Weights of a small encoder-decoder image transcriber.
Model: 24.9M parameters, 48-pixel images, encoder arch convformer, encoder norm layernorm, encoder activation quick_gelu, encoder patch size [2, 2], encoder depths [2, 2, 4, 2], encoder widths [80, 160, 320, 640], decoder width 192, decoder layers 7, decoder norm layernorm, decoder activation gelu.
Training: soap at rate 0.0014, 5500 steps, batches of 64.
Data: trained on numbers of one to four digits printed on busy colour backdrops, 2.4 epochs.
Rows from block 5 of the image encoder, named by matrix and row number. Each number is 500 + 40 x the weight over its row's rms, rounded and kept within 0 to 999. All counts start at 0. Numbers have three digits each. After the name is the row's rms in percent of the matrix's.
# pw1: token mixer expand (encoder.blocks.5.mixer.pw1.weight, 640x320), inputs 138-183
pw1.176 088:511441496456498538476463460564469574521513509520567492518527535514554534440506405518452422493499473498561525477493503545511482467445532509
pw1.177 084:479479472458381431573495594529519447526521573483524405525505479481439507549560541500485481492449418474496549525444467501545473513513523456
pw1.178 100:509466436551533481489512505484400559545540535545475487398443518518427438505558527503494457497447489490500495525523473453421424524453477413
pw1.179 112:531511520511521531518511488478481480574458489557564561512472475462476536552500516483509490542552511585411503527507450464504429490530438497
pw1.180 105:540532487509547470518449543476530489543498477466480565557443439536541581574483518468476519448484477537494424475499540456519504503508456453
pw1.181 087:551524497487500562517512512474514479491480519512471478530520537508485474506478541546476481535452468509501447539431482437434582470562522524
pw1.182 106:534574544473498499555459566469475476540553502472442434548463611517503482467493554574537478537470412489451448507439490471566461507545518450
pw1.183 103:527501478420504436530499510514515482536505538484488424472451483522446462575514516449473500533438462522495515440506471574447471486564554507
pw1.184 099:517478443434470524507496482423476486537496506515488522500530532504462454544481476513483504513452442564516510414484500502566495453481484551
pw1.185 100:493578470552484495485504483428539510493515452546424468503553606487537435554500517583526473493502465462422566500491533495460534508498380515
pw1.186 102:517503415476552528519519547505450441451465538509513512493487467528471475503435549561475517510478551482521567433507534469546530452517448535
pw1.187 106:572518495423513461494477497569509537490502517527488472452508461464557553475512453470495515461520502474427576497462599434430524486543543484
pw1.188 089:471528452531463467456533472529472533509457518465417558444473528454451448499483528501482503442489567475528555462517449539552471491500522469
pw1.189 096:447516496515534543469425521500509515543525507510453519505503526465523518582529477514465485540459494472587502486521517505566460430567479515
pw1.190 103:496566494554506541512493508459572555461526486437511576443523532471495447514508527512529504489566504530520517574499507544522496549505484583
pw1.191 104:437560447455575504546513557522525412523531498492533483486496569508452485465489471543398518475511456469482475478445542462473438584469515528
pw1.192 103:577445524545473515522452504494437452501463465484448501498481609485607537481466534390488497538495498486487593481509468498551563493542578514
pw1.193 108:448543535500416517484563524497505528489412551442526549554444519563468444519595567535494524486496508557521565541506467438507534415551503454
pw1.194 111:539518451568555466541512542515508563541508483574464520469571554519511466454479542401551578529455458481409427493472458510445481481538472561
pw1.195 096:487503474500544491453535461500494539493543506571471495434592530514480489502478508538448362463468539518403515516467489513465459536491497467
pw1.196 099:513526471513470529518478549425510520534493488546486531487413513529455541500503470458363570488556457481506484482495504509505477570426500592
pw1.197 096:463546460530468508469527531545483530442416468447504538484577446476507493530472515515490575551452526512528543511555522487432483548536572451
pw1.198 097:551506456541508508524507462441526494512493479466475484548534506502500457517552495555474498499553568428501463499410532554560471490553498525
pw1.199 107:436494487545456497508450479516533517547469478497443515486484552489520518502514483489520567486532459452505547471498443499501561502481491533
pw1.200 111:406487486574472592479512485468577482484494455462531496510426539469556480534455557505480528494511510556499463453487453462529525501539518446
pw1.201 088:477496531559472530512490532484521501527416480530517492547510472438493559514495515511474575542435524599559462465405558452501521416490453468
pw1.202 104:451487477528525511464482539460593487472466489484511484512466595442476508568537471528477549569558515465526504515482501564471586460484501543
pw1.203 096:447467540579467453523495450525521474477438482498594561508486542557523441499521507466532443532497518471458490479492498469584478471516498466
pw1.204 100:500497471536517496497520589539461436500493535497491572535542505505487447507474529480456463574455495440439496442483447442497510422528510476
pw1.205 110:516540517430489578546529504501510437437529450459480489578554494482510505532575497503466500512469489558551511456513513477491517443444495563
pw1.206 092:541520476522517555531451486517484461594554464472570455513515466548489599492582442501364517511515481468472506531499547534468482519527536478
pw1.207 107:520488593449467491502545449511511469534537517534476417466495535485525492477447560451494431486526494507485612549456485416478533507450495407
pw1.208 100:504485446523451536546578499546472514577520513396504497472433446507574541425519487519424554450446559438415420494503520497529560481441543453
pw1.209 104:464428513530519482543499529462509474529493503513539496576484545440445509466493529515598473571503446449452478473447479429517565440503502472
pw1.210 089:556512423525447508447446549506563488486548556519521542472406546412488545410557485529430518483509465449501479496534438529509440451545479462
pw1.211 106:498536440591530548520497446525460524406533549509471467558472459536528507470429475520452559451493484477440547489512522467536502475493461603
pw1.212 120:501481460458490530534520541429488473525497538544468491495592580481459456462469511467589514462525519506435529420482488529503512546513459461
pw1.213 104:528554432512484537531499525486491553500495468568527491546415603454460583453492434594384472602472539497469519465631504516496516523532558491
pw1.214 104:473524511598561520530491507527487509501514521538529489548483456466504528508574494496494470541489442496482492476524564517510498539551577600
pw1.215 086:487489478544447416482553448451414544496511562493455504516394460504522480400475484494469430526569462500498536580504525470510581495441540545
pw1.216 098:515468402448527564554441509512528581561584510453536471491494446500465507465533550532521514445461549565563526400518474545500442505561498514
pw1.217 092:434503487450521530507495517460461507562539445519470519495508565487479473474439491482548500528518512451495537552493469406555471475528533478
pw1.218 102:531554538501533494484551476534508524484510510527502411462544490522605546506473566487496461502538487544542475535518483513478527439469467521
pw1.219 102:465440491584507567526510483524534481476507434423463485501499469486555506498515495559537509552499502462561607459524439481448548490511544560
pw1.220 103:470482503519442462506469461494550515516463435508462609508500596471517494512519495488510468526574520528533553546468507522494522470426482461
pw1.221 098:493505567565511472501448442490415493510568464474468506560570467500544529514532494533496523501430481578497581501572436503544491485577540501
pw1.222 103:474515488594579504510469529471513490526504466496437516494533485509594415468490488521609517477438535600522534458527460459435568521456471424
pw1.223 105:397421509459604506475555580551433520523522479520519481508511496603469534498443573543479559481493461471550488535548460447512526491437471500
pw1.224 103:503442519524438465507513452451548529442449523494535498488527480460438499498518554520563462484465530518530480455529533529524541570536505469
pw1.225 080:532450579492426434601465477538414478463479493500554530516498527525498560507481549490510416523455479436432470518486533475547501510485439494
pw1.226 110:527516462576551447523531518463557489553508433517460508504489529498545515493500495490495464537495512515495420469526480453517542494490544458
pw1.227 091:537466502418491501497506491434513539561442417482473490485526545562439453485549502479546460561551389507484447473524479513484470541510467510
pw1.228 113:478507400527500439542552485510540479429496479468511551523555501498563469497479495513524555490515562530518487522567493557547558465522424546
pw1.229 110:511465465582463529532509502489545474584527447457475538475512524373540585581482549501605433500491452486451495502488460565595541491479553499
pw1.230 099:517485491537499510513512513536497553495437478557504504533524477453395501513490522475483524600540502561509498478492551513503500502528613497
pw1.231 106:505493473439460537498511464448489458525490481453437541490460460524535429404526581525524489498499540532459487522469513466458499493468483536
pw1.232 104:487514503547494474514552472479475554486505426530471488389575504485512505537560524480534539443558492536546528531536543589484519393547500526
pw1.233 083:473510439544437465475510461499446448538482521508543531441483420464527482478515513492426511500514441535446428486435433487451504490520413532
pw1.234 095:516505452573511469524535485539476566512457500466549458462512496468432503502554523491513494406500546516503476497436496500539494431510579541
pw1.235 095:441488476515483493543425478510461501440524563586462537528499498424506531546481487501469542442474504497517392484523467520540494436600481553
pw1.236 117:476483502476527550468475485511575515524397442499498549490491520474490503518474596522537530505535468481564475499528521468517442485502453431
pw1.237 093:453488465572500504467596430515542529552455560468438573480518458546484470452534537554468492422425496514494488568506474460504496446520493507
pw1.238 095:474463530501553398481554540499461509472513527569516479504567518458509443425484513491463506443417424486507491440513533456509474443520440495
pw1.239 111:524501486488485520462514562506517530521485467494456483501428567490488508512568495478508422484478526489496438532500458464530517477523540476
pw1.240 108:488518497550492480526488530477533470460480466461482516573549550477539544535504528511527520522494447496520527438558510459513604510471559534
pw1.241 087:528536464458538438471449456431487538522527572632508472445522470570497487473547544499463440444523437488473515466505487441502533489497468535
pw1.242 102:573557470492486496444493483527500550515529520523532446499492477488474455465492524560507559486428521460528513476506486534505539485503483458
pw1.243 091:490484492564519568557528507452497509537491547499476489536487495493490549490538508502363544546556541479460502496470537531474577544474493528
pw1.244 095:500511496472571518526542421426471517476534484413524465482494543512509495467508508566506556479431531500475490515495488510510469516500528442
pw1.245 103:491509493444520489531433426524472517491459495530494520550513479470596507503472554424538485430500493496555472449458556530555465518506525483
pw1.246 098:521492483501574524562482481545535440437504531474529437480497500475475510553531640512571556515553486527472427503556465421521486486509490514
pw1.247 105:450458569503428514510459476485416453525578450486512499484472524410479547468434489507505503503483544549440504426498471593487517518496559487
pw1.248 096:448549482532469563413524470519516421483539484415505511510557545523464565530526514491452500465505510528523560538514485457472572516525500523
pw1.249 114:559489509478503469479465582446478525532489499512454496477473498527596470502515531423439533448464512537542550524521508556490477555564481533
pw1.250 093:482481521419510460539465527450404492552498537531517520547488484550455465502511413431481515488508622436446539519531510481444538499492518432
pw1.251 091:537477482530508495492497482484461454441413578524539488479543474495534548536502472417436455531449513467511571451497509469494493476415526438
pw1.252 097:516513556492441534493476489500491546588490526515620563511472457466514514463518541476525525521444514501471544492468493476499515525425471529
pw1.253 097:556553505451535526500483485540496458444479469488524523504538509469465432527561459521469539482511513526497544506515516475500517505504461597
pw1.254 111:525524517466492442539515548577513465488507546523539493497478541517529493538462413541569546503495441492515486492540468460510528446563498519
pw1.255 102:462521437526438468536459504486527548542541479557524518540367560510470494437526497529464531487521554457498475496527490528495467498538436604
pw1.256 089:462479574532513505484427490470463452409506414492486555486430471416482526593508507399483495481507505470516503529477444552462464471410522478
pw1.257 096:460500501545500501462418468533524503437494554476516499461541525474530480561571456572527432533456392483511521423538529493486518522466475462
pw1.258 105:570494475536541587538438480516501493502490490496518525478517489472513426522564514467525565487496445505476527431549538499527494479466496515
pw1.259 106:480490479512447527473427532520464587463411466553570534523489443521486508517512514501401489549466519467472525589470524581476472467517497514
pw1.260 089:486461475508556597434515526511496447508542553519483562534498580488464456433482493452434531599509518510534555492471458492472535498530546454
pw1.261 102:508508536508484537474511542521478495401490451546484541442571563543451465472533495483493474501473523529525519504502484496488506417557487506
pw1.262 092:526471527485492543505463517512486517579495411499514443512494469577455483460426546502447517514492487471508562501495508452472494476529553535
pw1.263 087:463497468469548466509521447487442425450460500496571523480455538490512514509525510504401487510484543545552489580572483476570495425606536446
pw1.264 100:408530490493532420508552610507487504450375476563472505492572513468431422562492535510548487495535451464501441518569520407464526472518482458
pw1.265 090:523436485570416488528486450551492541548436453564490521546504512475461475551480574501452490473567508478522458536499532470549486468471524480
pw1.266 094:551505469516568537553504544493515472533464452548519485441487493498426536409469473473467527533496466446547413632521498486506527525498511498
pw1.267 088:479546509524502540490456423478436553521536535567525521527583449425505430466548515459511447570542458496515580478442493518499534528516534523
pw1.268 095:464394532430473438444550488510493524484503572453480542509546456497482501467499518516539498584502526497483518557501509508565576521560534495
pw1.269 096:505465548492468409511521418493458484509562488537516525487486529483480540522543536569512519558518562486482541451547543519556451478495474454
pw1.270 103:516475518542531489548545496501465485499523438502504514414450487516500557443500543510507492480495499477508509543458441526513513584450475540
pw1.271 097:512550503477542495536464530410497542502565461570526490499414588550503502429515416560445493566484525497547574504452526545480516484510470490
pw1.272 089:536477435542463466531511520589488487583565455504495574492490492481421479463491524575511504523490494492485495532517478462501460533511459477
pw1.273 103:543584515510460528426500528539508493501383472544419518494496517458429495475460542524527472503482429557550556485554468556484479514543531517
pw1.274 099:514491521511555478476558506540474518555600504530489477430513460456542551497433529601497440512432515490504469532477478584481473456463527447
pw1.275 087:574543514414536471502470454488517429490563481515473554550558501519450491525538520536527529463514469558498448433510528477475493475534461538
pw1.276 103:488508525533474449569527520529484527527548561463483598434515513471437454501530573507545402513514523472466516446567503487510512546497506378
pw1.277 107:531482544480428508513480463486556562512453530551501445455515483499485524495451420531463521431539476460495520528443474468460482551486479557
pw1.278 090:509527520505468443489518524458466470540533489548463475538500514575475514568473500503534547492522546524482456507420517476502494550533523493
pw1.279 098:572531511514542545493576477538434529419505478511443458513500421478512530512481586466476525471579550523472581597497492455504453511545499538
pw1.280 103:441542540517473447535523511535536463513470486484540406489536509524469513431513496521571466545517510572451508414483527466527557469413487482
pw1.281 098:463452514499463563458545534433579413497517497544560520488487562447505489569458491505551490474523501562465463481447511603497536508513493461
pw1.282 114:404480537481565584447504402495546465518433531551454470448490486502486448459503514541510479567547521544444525439493492519495532482557471445
pw1.283 095:456488512506531507500511509476524535452462510501509512507546484457517502580490466486492504551440545536485542458495475514436556489496507549
pw1.284 098:574516472576485542532520526491472475460485460469425497500465502455480567454476526571476506521421423465454622388535525423553503519488487471
pw1.285 102:600553554469455520459427475469543570451501486461553489504437461395524523552510466469392540505516498501510468551540501510524463528518501565
pw1.286 106:507494597424378525461475439512513467529473533500494559548476552480560484496439545466587523536481488477478545427473511496481510508492504481
pw1.287 106:485431530457475438598493465495511436513501545536548556527560538494543471564503540456509403500525473533490442406464469524579484482487494471
pw1.288 089:471511492549458629520520481404493507507454462441459563446531511479558467484503414593452460508519470535480514491516450505427497521540466518
pw1.289 101:520453512487551409571406469535489426549452512490535548504553515418521484576484528454505475511567460579542415441520492491516543452553481499
pw1.290 101:446475533519514512412457416506469519473483479512504477422572485506507450550501491528520503514469500393521496505508561458515516420455480571
pw1.291 099:523435438495448488504526490497516576508506535492528476511509535423448506565489543499558554510579483508565491541499494543500527463508465497
pw1.292 094:523495499442505502524524434516558530489544487485536490569471554559422492491511560519479509499435421521418565430471470494468452460482518513
pw1.293 103:498468513440512523420449462518532528513489483467420513502532521542586401445497520421446572537510589501486575589499512478533537515398510469
pw1.294 084:476531542526456537541496496528503559553481547515473481479497500422453472471503511473502546490436476574450523515467521488544467460542466557
pw1.295 119:428464496517448515502554496478509562462477445552472497471470480486501421491492478516463466488528489500471568456523463460515499513555541519